A small image classifier, trained from scratch.
Model: 7.64M parameters, 32-pixel images, arch wide_resnet, norm batchnorm, activation silu, depths [2, 4, 2], widths [96, 192, 384].
Data: trained on drawings of small networks of dots and links, 32.0 epochs.
Rows from block 4, named by matrix and row number. Rows with one number belong to one channel. Each number is 500 + 25 x the weight over its row's rms, rounded and kept within 0 to 999. All counts start at 0. Numbers have three digits each. After the name is the row's rms in percent of the matrix's.
# convs0: first 3x3 conv (model.blocks.4.convs.0.weight, 192x192x3x3), inputs 48-53, a 3x3 kernel for each
# convs1: second 3x3 conv (model.blocks.4.convs.1.weight, 192x192x3x3, transposed), outputs 48-53, a 3x3 kernel for each
convs0.52 095:496504513514484531499484500471486538496491465487486483512520502524551498489459501474518483516480521507481509539482476473483502514473515518485495467454484512494495
convs1.52 100:504434501490464497483502501511469528513504540484506519476485455491516518508529522536486485502498468490488482500530505487481543485483500465495446500534494478553550
convs0.53 092:499502533483551508478508509498517524490480461478512517446515524470478476479483500504493504521507517481507477512496520534503539487470508510487466451487446518527461
convs1.53 094:483490491510493494524512508494480488523493495480496501521450488495520497477523508460482505496510500473487468489490489483504507486512502517466483519530500478493503
convs0.54 097:479487507472501515518531540528499495507508523485501476496470522497520499493492493487501492481489496474454478537560518492515503522529508474504503507506503461507485
convs1.54 098:464452499484530511495488465505503519576519470513502509513494483503516501494492496519533490469476511472502505489498528487511498490477508451504489486548495495525522
convs0.55 110:527520536480510494558531478530479522481532477477491521477501551485479509438529560487484512510497476493492484505483486500485509482492487482445492491525489447460499
convs1.55 104:480511532527488527480495498502530472536583508475537519511523505492501486542513473486502543483522502468525527492488522478488473505489494480515506482473489512477508
convs0.56 094:525512459477547574540474538543514525455500462459488501509477461475497543530518517507526498495510464510530552484499479492508530514511471463499528470493478464479499
convs1.56 092:500469525425500526523522465542533458504529512493491490508490526515504546490489503504526506533533527457468500491519512514520485482450478460525472476513489488496492
convs0.57 096:498525530513509508500490501436528586467459569455500513503478488459447498483460494482535464531536479506491467488494487494495459500518501521500545499507480466520486
convs1.57 097:496523482490513507522484544496465481507524496530511533520487543483458520524496433487507493510513516515460510537497515471504500526487486562479456507470463473504504
convs0.58 114:509491466472481481547489487509548481460459534451496508516454488475458523485482533495515468547497501512481443501529468523531499511513515498498497457490502537491487
convs1.58 107:482507488488530513532477492522515470499514456515488450513561508511478459501464509463506512515519505482527494496479490498494499475469490488506516489475511483500470
convs0.59 094:502433507491475492515519544510494494502481487528512507501503499496497532516538511525511513511519521492492490470462506499529532494507464487541518504507488540498504
convs1.59 096:486532497522491496498517493489498467461482496497488493504497521481457482493493506508482520451450465520544474505503572474522465437481497472551525526466493515469492
convs0.60 107:544467501491477509450509517502527471527496501477484518502514497529477511532519519499512493502539471484459508483503509516528496509510483477498509511528505488468525
convs1.60 104:515462485538475486479516496458484521482470511544469465541480521490534559534468503485495487496487513523511493500484496462518483469481492462491482524497498487485501
convs0.61 113:528491513516544524522505478506479520489458477494476445484464515501600547466520475478534514490496537500517468483510497481471494493519509536495467506551513491499494
convs1.61 108:506492485432492495478510483485498508464488509473529485517492569468466544470493529486508507481480505508468531486512527491492470463501525501464471493470500520530483
convs0.62 102:498486497527466526490482498484508466494524506457485510489534481518493495478491478497469493477553483475487514531551487492508519465483504504502514491481475467474462
convs1.62 102:530516478522542476487486488493495477515507511560495497530501500508495481542506488497527511541434456491532508472484495491482481523510568492466481449524490533517497
convs0.63 103:541527490507485521507504507454497457524463491494486499488450490480508449534502523511508491518516459443530497501492504428511513496479463502507524518476522471485543
convs1.63 101:511526446491468529514493469491517524491517501479507511495468487524495539490561459508488487522488521523513496505505491507500504468489462543560514467515507506497516
convs0.64 092:525532525484519505479519480530520491472477515502493495512577535510469492483500521528495481482507521496498530508528542514459516530518484541511483536500544433489523
convs1.64 097:502448512481514486488494439484518518498512541484518514530492473561506509488497527492520507529492518529514472504497459512474491472459499457473462508442475495489502
convs0.65 098:530496511530518487458493493514506510541475479532501513496495493504471502534524518482567482465495489493520551479495487492507497473552475520497537510498448492474488
convs1.65 094:482516523545431494460485478506513512521503501512498501518483519501488497511514500456498555491494498477475484511535491464492513530494463515503494514473508475490501
convs0.66 112:472505476485523500544494506539489469490511493468467530479492526522490516438496493490478511517449500505467533535528497454495504496467497487468498552587467509469485
convs1.66 114:529521527523508488500524508507501495495510467558502515505529495492489493541508499549493481502510489454473502462467497466494478490463462482515536446489528467455463
convs0.67 089:466497521498549486458498497507508464488496514506480492480516495482463465477471466531514477488525428495517500465497536453534562518509504490511536484514561508480558
convs1.67 092:474529509500497496491491477485512501515512506505526450518499486492481511496467488494476501502492528487452497485515477498504460485504494460508475533476506507481526
convs0.68 100:522541528510497561529517533468462505510483510526503500493470522511482480486509463498516474513520508472495499473483468535519485488471468474458539472471519489467504
convs1.68 097:474503500543556518532516533475449526511501503502511482495502487480455496476510510503498481509453471502476489485485479475481486518512480499473520514484515478466507
convs0.69 107:538486496496517501504469548513520521480477500504477524513488459534497481507476464527524473498476487496515467488474554468493506455462500526497485503503561482489503
convs1.69 110:498532497529485506516492482518467482484472468499498512500536503466473483481454516478463519463492495510550483466529512457485506497491496535564505469497525503451483
convs0.70 089:519508529571536446517473448518487488503501483476520460491488531535474449501497543480498503518482499454514499498485506496511528480458491492448547501484510515523478
convs1.70 098:455494503484522523526565509493513507503504489471467519487508471503457431536484495496462486471434519503493499507518519495511524463510498523523509496510517460505526
convs0.71 106:483508522485494493559441491422540545426489525493489511492528539474508539488489441502487523514504499509497503477520529487499494537487464511506501487503543528489530
convs1.71 106:502490456495492500471494495494461467516491477514498524555511545493485543472493449486538506469505472521491505493470537472491471473459489466490476472473511493450479
convs0.72 102:503544500465541473525502505526543467497509473494547510486508497526509522481486457483472493515497519502530476498518495510506473495482524462487488488520496495490487
convs1.72 102:498522471470482519533491434484510502547499519572446488515501472494484463536533483485484511511467491477500516484501515490514460494527512515507509488508481463488450
convs0.73 094:462518554501483523505474463475478487503490487495523487530518555498566520508479504525496500511564513505500483497483486491481467484493503556466498572525507493562468
convs1.73 100:470560511522505512516515524535517502510494490521519535550493481493496461499495461499489507480465536455481482481478490478496528522528552448491550498464507480474484
convs0.74 091:524535500541497532487495492458465509501461494508473477501544484506500485486469451511486499484507499499585513455460513495515464511476552507497478517497474545516463
convs1.74 093:487513504523530531507484530477502483523540539526518486529541526536508534544509470515465469488475493492559461482537492505475518486470529484475484560486486484545481
convs0.75 098:495471493497430490450440546491487519487483497505509498496487549498483490496475506477494492478482509461456509461508533503540510534530483506458493470484522523494447
convs1.75 095:489502479472512502465486463533483494475528490492509535532511445485483519501508481527497479537506512529490526489471484503492516464528532491518449532536540518514476
convs0.76 095:484523511507475507475544496520518487507514498460539488492528497511511457509532506495510529455515504493482446486527474503513430512565558499513482507548554487516551
convs1.76 099:532458483510441503476485482499514527508494501532474512538488501494502460527476505473550516475506537515429475549504500560506494538521524480453487515497462501481477
convs0.77 092:501505462512520453475469466481465527458511452505504494519517529507552481511498512456473514506467486561530484499531470562529512511521554531511460495520501503483469
convs1.77 095:526509512552512516536528475501508495482503456458476463450513493501471496535554537550485467512510516502484513520492496486485476538536483481480485525469483518474509
convs0.78 100:522536522486527455515490516534545477543481488471507489471473474470444472507451538487503441511504518533471487502506510514536530488499578450505516453472488510481495
convs1.78 095:480476519487533529530480520475550503504483530526521517541516490501483463507557461457482488465490533472502543504492488486477477494470490531541531488487464526480531
convs0.79 094:538491517523495477487521516470518466484504503502477475486539540516487540494519507482511539502495519480463503470517465487461487530484463522476546496506485505509478
convs1.79 094:476515491502526505497493528509505515502468497532506453458494525484499507501491490477488482468493483498490545480487517518506457473493491489483473507518486561516505
convs0.80 086:477461486480465455455486462488530508478502522502537586469465504488536565519502498492486471512453467483459489489448487474450459483484463513474522533516534482521475
convs1.80 084:467473471504494510576523542490550517503505520494484490505477496502475477501490489474466464475517491502491478512485481507480502529501512486518513500506515486488530
convs0.81 097:471460498494476495532501553449457487506491489506487522504510499519507496529462476455494486490488463504484479522512471506501480455481487485573542508491511455487452
convs1.81 094:489507466533501468510499472437501521514486461497507490544503492561505519514453503511480515511507478446465473503469492482544515466485507478494506465470490515545485
convs0.82 091:511511493546499525538498519519504512501490522519516493512510512508486439500496482515503492497482505546487482518466485519497470545522522530489515497460552490505484
convs1.82 098:459512478479508427450500475500509543471495527541514527504502538484483491521477449466476454482498503456485525507472515476484488486494498485493461483489492490525499
convs0.83 101:497499516475511493486496533530525493495492512500475504537543500474468501481478522529477490509507456467493488524473480463469495553508498470462491517557459495477531
convs1.83 099:528459483488512518497499520479506496489487485471524485441470477469513481469487517535516499574485499544537453496497495492493482485503479448525528489561528459478520
convs0.84 099:464445484472504501471510481480485479507509494488498521518499492500524567543500480467524479437494489507509540516491504524503529481484514532520482486552555502493449
convs1.84 103:492484473543487521457487510559481436523514544519527485536510478440457474545497494536548486499475502471469505471499477494507484484502494495513527492465498524509484
convs0.85 094:519516512532473540524494486487493499520499499512491485510497473517572550489532513512494497463522529475477448479488499449477485462494525466515490538518515495467488
convs1.85 094:460494519449477492513504536538453476503500500526515505475526585464479487496477489535452474542527462480517492508465528494468480488517456514481530530494521497497519
convs0.86 100:502505467507476491504497535514497493505469491522528469479507506465502483478518465485489466530450516519435520477478506545515541510483560507508494519479498521511507
convs1.86 103:484479500538496468518498509516418456469468478484453521482487558474486503464551508495504526462482437496510477476487471445471492479532494509476540502503497511501498
convs0.87 092:503499525512509488474500528550481531479513477538501510474486532497516524493511473502525508530477478483511494493488538476501488490509497524469482501466503499443493
convs1.87 094:498479522517479506483477527504533477511498457483506492512499505506511520543518539506530508532472458476514463527497522548467509534506483514485529511509519508514526
convs0.88 099:502505469530498512513518511492503477487496494471493504524508534468484523501508491637404423582505530497428441491498486500507490503497532476497494490477473478471488
convs1.88 099:512466515484528485478490515510492518494516512500472522490455496482480503499487515617514493524470477541488451531467492519472484494482506512496528532502456475516498
convs0.89 099:508496438522523515488465502485504519479515472484458519485484496527472464487554504479508456552454473510499481497486480514468503473487494484478484493491511501482471
convs1.89 098:543515501467521492598512501516513519511516508500503498505515489513496481500497512574495531503519552566475505509475483493472480493515492544511495528489514501473481
convs0.90 097:498523480508508487473526480504473505516490494504494478451468545539501490504526502467461500516499456526492474495520481513532492516541526542500488462509451503505447
convs1.90 097:475464522494493488452502506505464495515520493456454512518465518473567527484494497531499527512516501477523495472531533519510497499485498435462533515488487522532456
convs0.91 105:524494503497509512500474522510508436517525487496541467499513531495503542495494541499503486452442469538519476458467499504482477524499506511531469432474521483443504
convs1.91 105:491482486530480480490524478489526574517434527478480493513519519438535474476515526487461549498464453479476483447505501535474525522512495524488481500505548515512452
convs0.92 085:493485511515522517489529521515494515454465470497514418500436477513537496485516528516513545503499511528571523487549511477504536499503491514513469512535563432499492
convs1.92 097:472482539488488511508507516508507517506494503497516448465495522552489475525501471461476520498493527483506472501516502509550526487541517505533519463495455487494488
convs0.93 092:477540478470482509479476503513449511503497463512495483527473518540482528516483487516506465513496475522460475488511467508544495523516491490509507488502499476454498
convs1.93 096:488517494459510516474496509564522465490484511473480518488471497454485495486506488524528451535509480539495466504490489496505521485505533536491486497507553470490465
convs0.94 110:458542529513500548492459501528476467483521497495515488541472514437492498536475514509516469489470517477480477500513495471481506484530495482476531513439477547513495
convs1.94 104:475517472518495537492476508479504491513504481503472496519497506512476530479536531524491517522501485522529466535499496489528471499480485534495464500528539518493509
convs0.95 095:545545467533494457520499462553487487516489501512519502562510465528512458502487491508508508524538514515514503477500510524523522489460502516506498463490569437512513
convs1.95 096:542495528486462530498475501435480548481502498519511489490502479501497459523470497517413472504490488521493475469516493512509510568519520508495506470467486446471486
convs0.96 102:484472507480456477457485507484524498530497500498451507479517466510499493497502532509523475511484502499514482500488462487507490497556535505495494501485523473471517
convs1.96 106:519496498516451506461509510496474499475498545521512505474528519554490507495516513519471469492566505511482517473518498519481506467527512502538550498500485469560503
convs0.97 105:516493512480539502579467538533511529466473506485480487508481485494461490516498521523513481524513511497487512512530538508459481516512465524537499533501560492496506
convs1.97 102:447478453493466515494479485518503459513558474486481471501531511470516505537498522527517549511520496509454472493479534524508493503488517549468557514509498515492525
convs0.98 096:480465489455526475458476503516517445514499489510501484554542543452522502510471510487474440555451488490471469533498510524536516524526466423513502529468483573580502
convs1.98 098:455484524495528479510522479500560477485491508486477506491507463503525546506508515444455486413449455470458472521489480497445494517499492471460506491462489505531533
convs0.99 095:510487462454485509458480548477503521455489542482422472509451484522455492515471502499517513514512515458558570525501505464525534460495465469477477497520504499484480
convs1.99 100:468459512444481503512518508487500472476460506509496475528536436521493464510504488473487534545470511516523555519456512493467493502501477499483538504484508496492483
convs0.100 095:482496504481488505541482482437490495484508461475498486470483465514507477455518491534533552549488448519529520507467480523511530450543535514480561477478523491458490
convs1.100 093:505511456480483508485502495514491467509477490506481498493523490487494492489504524482509476559496505454512442455464502486473467512500518518517461489519525512511503
convs0.101 097:500532516489491499459488497516490490494501537509503486456484494454474501507575512523470476464512520460487519481513526471457493482436459574480481498513503506488554
convs1.101 102:495468507505481513492516469510487515520496512496509514501473510482515459514438510496493464464529502501531498517530547476534523473473513518552476531512475482516483
convs0.102 097:480478509540524533498531489517521553467462485482510489479557541501531485577495511524527506476489506491517491490523498479490454541538548528480475528535524460458513
convs1.102 094:469465506485511487523489487591492468476498514485478506435451541478503525500487534474493463479516494471480500477477503504484465486504487524511535522482466504512479
convs0.103 087:492524528537487534503500502488458499482489507497484520490513496532469467485485473501500490481531465482462512499447518494519509463479474550487480491452496491479462
convs1.103 086:497484483523527448501461486477507476418487515517501467521467472503529491532476494514554520524482486510443472477495498512502510518538519523528481501508480474526496
convs0.104 100:501513475548487517526510464499483437482501487508462494535483521488478468488498509536519487473488461497506525514476535454475516490486490457510489544510484485511530
convs1.104 098:514502493515495478508489485489476518499517447500531501501462503509509466529481482453454506507483511499512489512542518456504516494481468518469491486489488470519492
convs0.105 097:456544491524517473498540497505485512500479461500474481496519482536517483477491476496504456482494500487498480470467503521513539467505469529472475495499531465502521
convs1.105 095:520500494507495508441535473466492475510494483547485462529536515472517477543491549503480494506514488511512509471495487475465447512512478504502525491516517497494498
convs0.106 104:507512482496493454513502509520500498493522511495476514480502465521485525483473514491453509566537466476474470500522532508470482471513475504515490496500542477510557
convs1.106 103:517489506529510477521484523480448463539509479536513542457510515489509447504459498549454507457518455502576492488475524492472531479527495532523511473486499510489484
convs0.107 107:523507463495486470478506475539430443549523493508474499514525511506475442504472484488482483535499451510494514513507454544533534457525511504563503435480461539464456
convs1.107 107:494531509519530516529497505525548504509524485519550502540485495476501469470454515521519499549538530493536492477483484441461469479493491539508507475497496522473525
convs0.108 101:522540445514472532511522512533474469507482465485529488466524443504520528503499512491472472508494514462464503450493513516459511502468458472446498496504469495504492
convs1.108 101:501515483493520523519486526503469532512499510486504485511527538516511496491476529545501481514538481546499482495533476464506516495501558473484505554555519511517495
convs0.109 089:500507542500543507563501472503450478508459477503465495512498490483506518490452493491416485501511486487529491484454526477475484500531494482516559504490564547503492
convs1.109 096:500539483510512475508507516451502524490485488518493485481519494472507497529499529488554532495535505534490494496476543464518477481512447518470428496502507475482500
convs0.110 085:496458443480470489513485515496532529451503498485506488485513509447492484451473463502517532497522498484498482488515502465464501488484506540436465525490556502504497
convs1.110 086:522482474493483526524516490494484480558527512492517488488502484522449489472485496481530509527541518495516502496478486545510503480476482491535530479498540503536496
convs0.111 108:492537500502459535507502508492468484499465517511475430479538504515467503495467499507452512544546455494501508465501489490476487520470462547496494507458444503538535
convs1.111 100:470508457542473541496506521497483474527535526507530507500510458450495478524481516473516558464433499519516468510484509484521465500475496484471529527491521476534504
convs0.112 095:474516474495493492514490479499495495469516509511509489516517488476520502507443502439534518450532525470476540474491505574529575529492486459499477521502533495560516
convs1.112 102:477494483507511461494471490535452450540463503531485513523490512465511490523481462485491510465474535508495476481499478450528515532471522522520520509501500530516520
convs0.113 104:546562509503575557507604477487544534477511491478484484481514512533503497465515485514491458490498476548489493507496514519498512500518476472471547552498474497510502
convs1.113 100:527535529510501566528476494492490535474465488543483501475516511515496491510495468471492486508464523487514493538496508504502491518533507498507485476504507468493526
convs0.114 111:515500497518495488518484507495528501497494471491516497542553523551536528506498480490489476525507496517463483512506466492470500502544510496471501480502475495527520
convs1.114 106:524502507479487497470499517522498485488482479519472495538488491465491419526503502474496493515490510505424521487522540476489493495527490494490508492465491524534483
convs0.115 081:511464479460490491457514538533495537538502487527515475472450468493509481509512486508467474505483477489463442453480476502547500488459485531483492452518481496517464
convs1.115 088:508502498516501518516517518480494458501477516476477509506496487495478499514473463505492507534492509530556516515489538532508575523520535504483479505503478519513496
convs0.116 101:474489536475498466515481464470499500514540473483487521462514457498506464520512500497490560466495482495517491476485470499523490475449507484468511504444485519534455
convs1.116 101:528522525517471483512465478483513517507499492467529508458482473510479505516475552493490516467516523471518507470512476500477533500453476496501510475491507490543503
convs0.117 097:485478511507483501469512498516496494473502477478511513489485494491497497515512480474489495462483520500504510513515495505511505461487508511530503565504505482468471
convs1.117 101:579496552456499516508562511518479496489477541523478492519489532501530502503514493504433469539535479516556532456497539500466481529490498497534536499543576458475490
convs0.118 098:512480489453493490471484433492446519497496505511511548519488540488539557518480532490511516495467512503502505503478503547477480474480465507537526488502510503479447
convs1.118 097:480512529487522527477451520452475516488498508478515484486556551483554499486522485464498508483518477470514507499493502491500500543528493494521502496498493518451522
convs0.119 112:509528478504459474492415517537449495526488500498523505512504474512574525479468507521481496534496503487479488485469466451531496474502492485476495548464458461487492
convs1.119 109:493461463459447479486489503507491543491484484452480523482489540510523568480533505475519528525479468539529482496519478541529487507489533476496542485435494502506493
convs0.120 101:501487528502475486481485497497492496477536481494509490495499496502501500539501513511521511505479454463515480522500492472506476485489527534490512504511521533511456
convs1.120 099:492470567554496509485486441468512514506502515447494488470552478536522501480532505497466519520534492538458457509444499506518505492500491480498482496464525516531513
convs0.121 090:526538456499442489487442491516478468497468479493497483475492479490530481492504462498494507506461486509499469482532544502463495524488501544546508529493522468446480
convs1.121 089:503501434448499509488457486493472524474519472467474520447510511509520474477516531494498502526508507469483502537479514561502497501498483501519500455500496492465514
convs0.122 109:487496477463506477460526521508498527485518512513490460498527520454479515507518478533511511458474489499484539516470457487499497495488487526529485520510505531507516
convs1.122 099:509549503516509486506500494532511483514483506536503503504472543476477536491473500470601514500531521548444519465511546482456477534481504521578543487473546486481509
convs0.123 089:475484489507506506521549484501482536497490497517506517489502478478489491506503516523567472492521515509512480488492484481526484529491513499524492498496520460525490
convs1.123 096:503489496499460541457445491492453465522484485491529519464467489494469447489500442472491490536524504516491473504493466509498498497511512512510468501485516510483494
convs0.124 123:517501520522497491497511505501509489505513496500492508522497507497488477482491512495502499494520512497491484496526489479509491513503491494499474504504502514493526
convs1.124 105:513543537532524532494511487498507470518487501490469519516478505515538489474478504484477527466502459498481496495490472491482477488475506458517506511504498490505525
convs0.125 093:484474483497468491533504510533488574496458537508487542551525515540538494491486524480462451515490495503491526498509496475506516478500507529498513477521526529472504
convs1.125 101:527478481479456462513505484539507454495509501430489547512512526485463493513536487478486500484503466517478542472494484507483471544510475523502563477539516484488471
convs0.126 098:490485471472465438493459474493443393512500506501514518498478479511496535519471508484521486514440541538514478507491498517484534496487453510430524481495493509473479
convs1.126 097:500485428485471512516549521478499575479480462535540505532487454509511498492497526521486505474523507526470513497514536455488503495487496523508504486508538468492511
convs0.127 083:493519480504512468529522472531522557475513541505503583510501518491487478457504484487463464464459468480467509496491484461462503478474474523518524496537527428510523
convs1.127 085:498514517494489504474528542480507549470512536494528583508515526452498499509482510503535501526481490499484463504493512515516526530517525473475526526525462518515488
convs0.128 101:451490482509469480494528525496518466479490536523490514516543503549483500520491480483521510470517492506500541472530537499478477546512480523489474476554481499492549
convs1.128 099:476499516507472474531478476522487508495494499483502537466556525562531539507495590546468490512492486489470472486483469507445469495488493509492488544499478461485480
convs0.129 103:507541503508539378489491471444512488524512485492536513499497545478542478514504530480520491520480429521559487496484489495496516542471508481530485481495515512526465
convs1.129 101:507510524500496491501510505459457481478470471507478457480503519483493517486481535461506470509497477506481522480468476492500528472511516513474507510486527492519498
convs0.130 090:499503510463511485507440500543547516468507495491485545451461524499512477468509510479497493513510486509491484575499529481561528499472503454510480468491516511503517
convs1.130 093:496490509510525513497512509581525503521530503503475492505480473502455480499512475529479525528511466424537555456486483508479474557497491520486492506512508500476485
convs0.131 106:531546504547498490519535501492496484469475486497510471474464469488465468531479477506485497527518520437519565476484490479455443476493434451476517539528521480486467
convs1.131 103:462499553518515501499504470510510471477484504525511482509517503496487473487484511495547498520477471567495469522516474510517532486500538569479451473467496491476494
convs0.132 095:502492487504505466507529520479507543519486497512502503480491498510498486490495517533517464510535512497499513538497497481520528536487511489493488473523543502505495
convs1.132 096:521498483515531523519551537514510516508518507542487491496473513510493483517527504476486490480504499482475498488488525517504523567510507519511497490534471511553483
convs0.133 104:507503496493506532464460514471508488485491480502469484514529499418498478481503461516477488518468465468502467487493497485477505478448475466486457504530553506510466
convs1.133 104:501477509517479486530507472557494483501507516470500505522498507489501543524507526503494496544549478456512500493503522463485508513498508560511531497509530495497477
convs0.134 095:480467519496536539523534534492492468502518442512506502488450484541486503505495518508526521508561515454492534500424501533468496517482495507505470452470436507519517
convs1.134 099:529555519465541526539471503538501548521512485475486526490495493516543508517513494490510481520544533516483579506504501512500441511492488518523515526491543563502489
convs0.135 092:503486501490517541540587501519516508508503489524492481504462529479500548490544513503502486494503503495513474467498471515476455572547466498530508490506487465506436
convs1.135 095:461506555472494512488527469483509525483491497524453492472463519463520524502471500514460508494475506499503536481487503491506511499516528526500503461494487504494502
convs0.136 095:467498560524513525494482500513484505527560522502551492455543523519484504517555517492468487520548479556527523491467521480456566516468501515462521492463497473539512
convs1.136 100:477511521518447507488477500472473478507479486447552519480518473504515485476495505484474502501512517497525537488487512473540515480509491495466492515539483504506489
convs0.137 094:516493507523488453482503485499527518496507515495527470539517477499520537515531498518566489489518455517509497525464530473491518499489486500535474499463511509506500
convs1.137 098:492494484507478481482516451516483501487487521523481525497492497504500535532492472518538464550542506534458432505466509511470486500504504475464466450513529501500519
convs0.138 099:465524529476506501492517530522513513527452490513510483523505554505494430491488448485501526496491488522492476485478499479456481491453520515540568512496446436454472
convs1.138 096:535516511551484520490525506491540488463466535461455482480516469455498498516503507488523474492471555449499512511528518475517487466507498459539506500491497502472510
convs0.139 093:473489489467500500480483486494493477463487529514455501498475525489545484458481494532485466524508461513493454508519495504526529504455485517561514490491509527508469
convs1.139 096:467478480458485550500502470497471464525487514493508505500528491470525546484491486501518522497579472479534557527506478500493497504492489497487525507510493507502506
convs0.140 095:514539513495492524482501526470502503545540491505499504529441530487503478570521507519495487505444524511507471524521511507542514483508496536536483554478458497529479
convs1.140 095:496505536486505510528506466525475484492482456504480494471470451473501491509531489488478495513530488506548490499513482493513476487494500522520486537508487454454515
convs0.141 094:532480479481487479468469489515520485503485508482499535509530483479487492492504449490503464540509491492538477477541507474504502440451499481484506487503477483461510
convs1.141 096:510496476490501487527502515515513505502526503486469501538513481521476472512516487494508510480509447493510466460485500465473516496484472478460476491501477492511534
convs0.142 114:503565475493511492524532527508530564475455474510471421513520485495451478484504494468477445454558483459435494527556496474485491527527533506454488520504518518494525
convs1.142 107:525490558488510498479490490528469509501496508472500475471483479515485513488484497512535531479520536517531549500517512496531499482492495471528487484496465483487503
convs0.143 107:489499496523525562551506539495474533500499489481529484475516531468454536480477523503441483504501517519443471506451500580550550476491515527509488497525503489496553
convs1.143 098:518503518494478471468508506489506519516517460491520535470486492534492526541449508515478441506497487475493487502494486471488509533537504486520522501492495477469500
convs0.144 104:493512519517511516501531554512474495514527478505511529432487489560559497471515479515462514538506445502500505484503466513465525496515495486476498553548520477496526
convs1.144 107:520487473504482493500501492458480535479484509476498487545494507492476494480516499508496506507473442522516458519486498510496508505480470454503498435505491523508489
convs0.145 108:503479479479482487494487571484523487480498484510519483490485511522539493483465498504500515514559554537540539442497492521499532497448494474520481539488508515484525
convs1.145 102:505552453503510503475487493483501497522532505502543508513467478516489502495521501504478463535510506486508526486492500487512510501532539497523492488484508487527528
convs0.146 100:553496459492467460468509499518527501517467477466510503533491470464525508481487471482525494491475493473524467525514494457475541495495524495511525513501525522498483
convs1.146 101:493468508454518518519480487523499466538485489499481529520519498469476531498518537503475476527486474500516505471495503502465516493499495491496502466515486475505511
convs0.147 091:495513493478462479477478467491496463491486514525523483532455454493511468559478465506498544518500496470575526519510490489541525529469477464452518486492465493536523
convs1.147 092:483511504494530499492525519470481516509490522480507521479444434469454501486458488482515486490519475442543508476538490495496504493516497491484476526484470496452440
convs0.148 095:501478471476513505477525496501549436482486523515497513501527502517509486501525534491489471545503498466521463518526511482484479519481487493483506511526524466492460
convs1.148 102:490553567481487523515522474490544483485507503531516480447527508490464501500480493483498516496526422516501574502507513500513486476497514458526525483514559507508445
convs0.149 104:497471514493470500490499496482529517482507499505481474511524508479514489511452471521468470454510477493499458477518517486466473484496502452510484583516482509517525
convs1.149 101:512476484510495509505496521513470461469479500567500504531531563505492505554548481511526504509511485500491499474494462532513524504562497546489479507458483508499545
convs0.150 098:540476481472488479510501488516514513459478466510494488488490482489501505470516525521526544470502480485496513497507457482458472515532468522476538464534480466529489
convs1.150 099:490486450542530559509532490541499487497507506536480499480494527511547510477510502457503507457509460464490498492466488513500461473481508508490517554472467465533501
convs0.151 101:511468471503508536468489505513419520457438487463433468506500456476455409602515494511488468472494492455500478497534489499510508517507489512496496533524493515490515
convs1.151 100:473476531533450512542482477480478473533503468513507487539536494505473457507477482492500523494500494544499547482503447497512486519494484525536436504476481481503506
convs0.152 105:487452492490468510466501468487510478518503478489513523497463508524512525523505488495475469471512517519499495509494528515527509509479533531468520539504489519478556
convs1.152 102:535513457494518484470513477506485522487474530506498513508490499490484495482528495499485501513490503526488519519506494502523490479528507472444482527462517528495519
convs0.153 111:497489470466535550510469529495496484518501454492495494452469560481456482521496512522548447477472513482517455512509487520494527515498511523527498529499517514529490
convs1.153 105:534547461513526505534472531441480486518506460475519487484487492455497484518555552534465520461496555517489478502521522497522478491502497507497506475538510462505471
convs0.154 109:497492473538513482537500466526498489499517510487484521558518507465488482543516504469501494526495487497511501494438474482474511531471453498468518535480484527467498
convs1.154 109:518495500528511477484497477515514471514505479495508512502498447521468518519480507462501514529512488444520493509506474492518504578494520484475495507515481498507548
convs0.155 105:513514548499506513529477494507476502495491509492503521489487482529478482465507486456504477488469520501505473487469503466492489531506540525526517537495524490501493
convs1.155 102:517502493503493507487535518489509527501488483510509436456470512506512543533476466491475528478501502510520503485495499519524458532492503485531544457481495433494451
convs0.156 096:504509469501503508550512459502520541461460489442501498509494487494435501520480597462486478500464515494470494440514543481478471507490468501493516514506498515536548
convs1.156 103:480513494427528531468499507500480474528539484536539509534485522525546442491523460485512477506491471500483541489489498494491499506483507488446540523464496485457485
convs0.157 100:458461553480518537431497571486451516484488484482481510488491477518490477488472470496503536458536550453520537482518524559503474514513487535489499493502494468480487
convs1.157 100:491504498525463477488521496473457512484508454503484489499533499480456437473463514459501497507498545486498551520507523497510500497500504527504452505503486491531468
convs0.158 105:505494493477459514476486451474511472489539502520504493451506478509535532491545541457505503507453579493486494495477522484452497462454503511483525480498469538490532
convs1.158 110:523533497510513519514519471478478511511471479507479497503512508482505533496455511504503470499504486472488540492518499496520487486512532491501498548516521483511522
convs0.159 101:499500485536491505491508524511505462519530487503490499520495492531473478526462515492493528492465524545550560543523486484510453490480494483492460478480462462483509
convs1.159 097:500501502494482473511465505507482500529456503489506516499487479547446474473487490494465472535542516476505467509540513487478470485521434519464473490504495506476475
convs0.160 113:547445479475458488530459501487495451495509500508478513512499478518486476456504503449489539472545503474508557551496509495453533519540502499566513546435479445477498
convs1.160 101:516457474490541552483454491527504494499489504494497470454492493414490418468482523448499556467517465510521496506493520559502533480480483479461415528481516557522505
convs0.161 099:510509502551536530466453502466476522544478483452530533517492507469531526445444498507486481528474504537540537526526548478470481541478490502520537478450525478450478
convs1.161 098:483479457472499498494458465531490525545500509493527474472489506515528511499450508463451528547474486501523508516486479508492488512498504515532483539488466446500523
convs0.162 098:495538475503515500530545495489498457488463525520516496513512507486518550481513474481538509491483505510493530459493498512505522503479474482488487481524524547491482
convs1.162 097:495511494489493487521511521487499484505521518493552510471476463484504454534517501510535474533508500508546487499485465521499526484480515509483511475490489538534502
convs0.163 095:506469504491492497474491475460508485488497491485475491542493492476544509484523472464540488466489473569464511559491502540538514484510512504481483496479546528517490
convs1.163 101:520490521515500485501480516479524499493497494504495500478489480471473485527477530485532560540490526504532565492522471525495505534569528478494493463526514497470474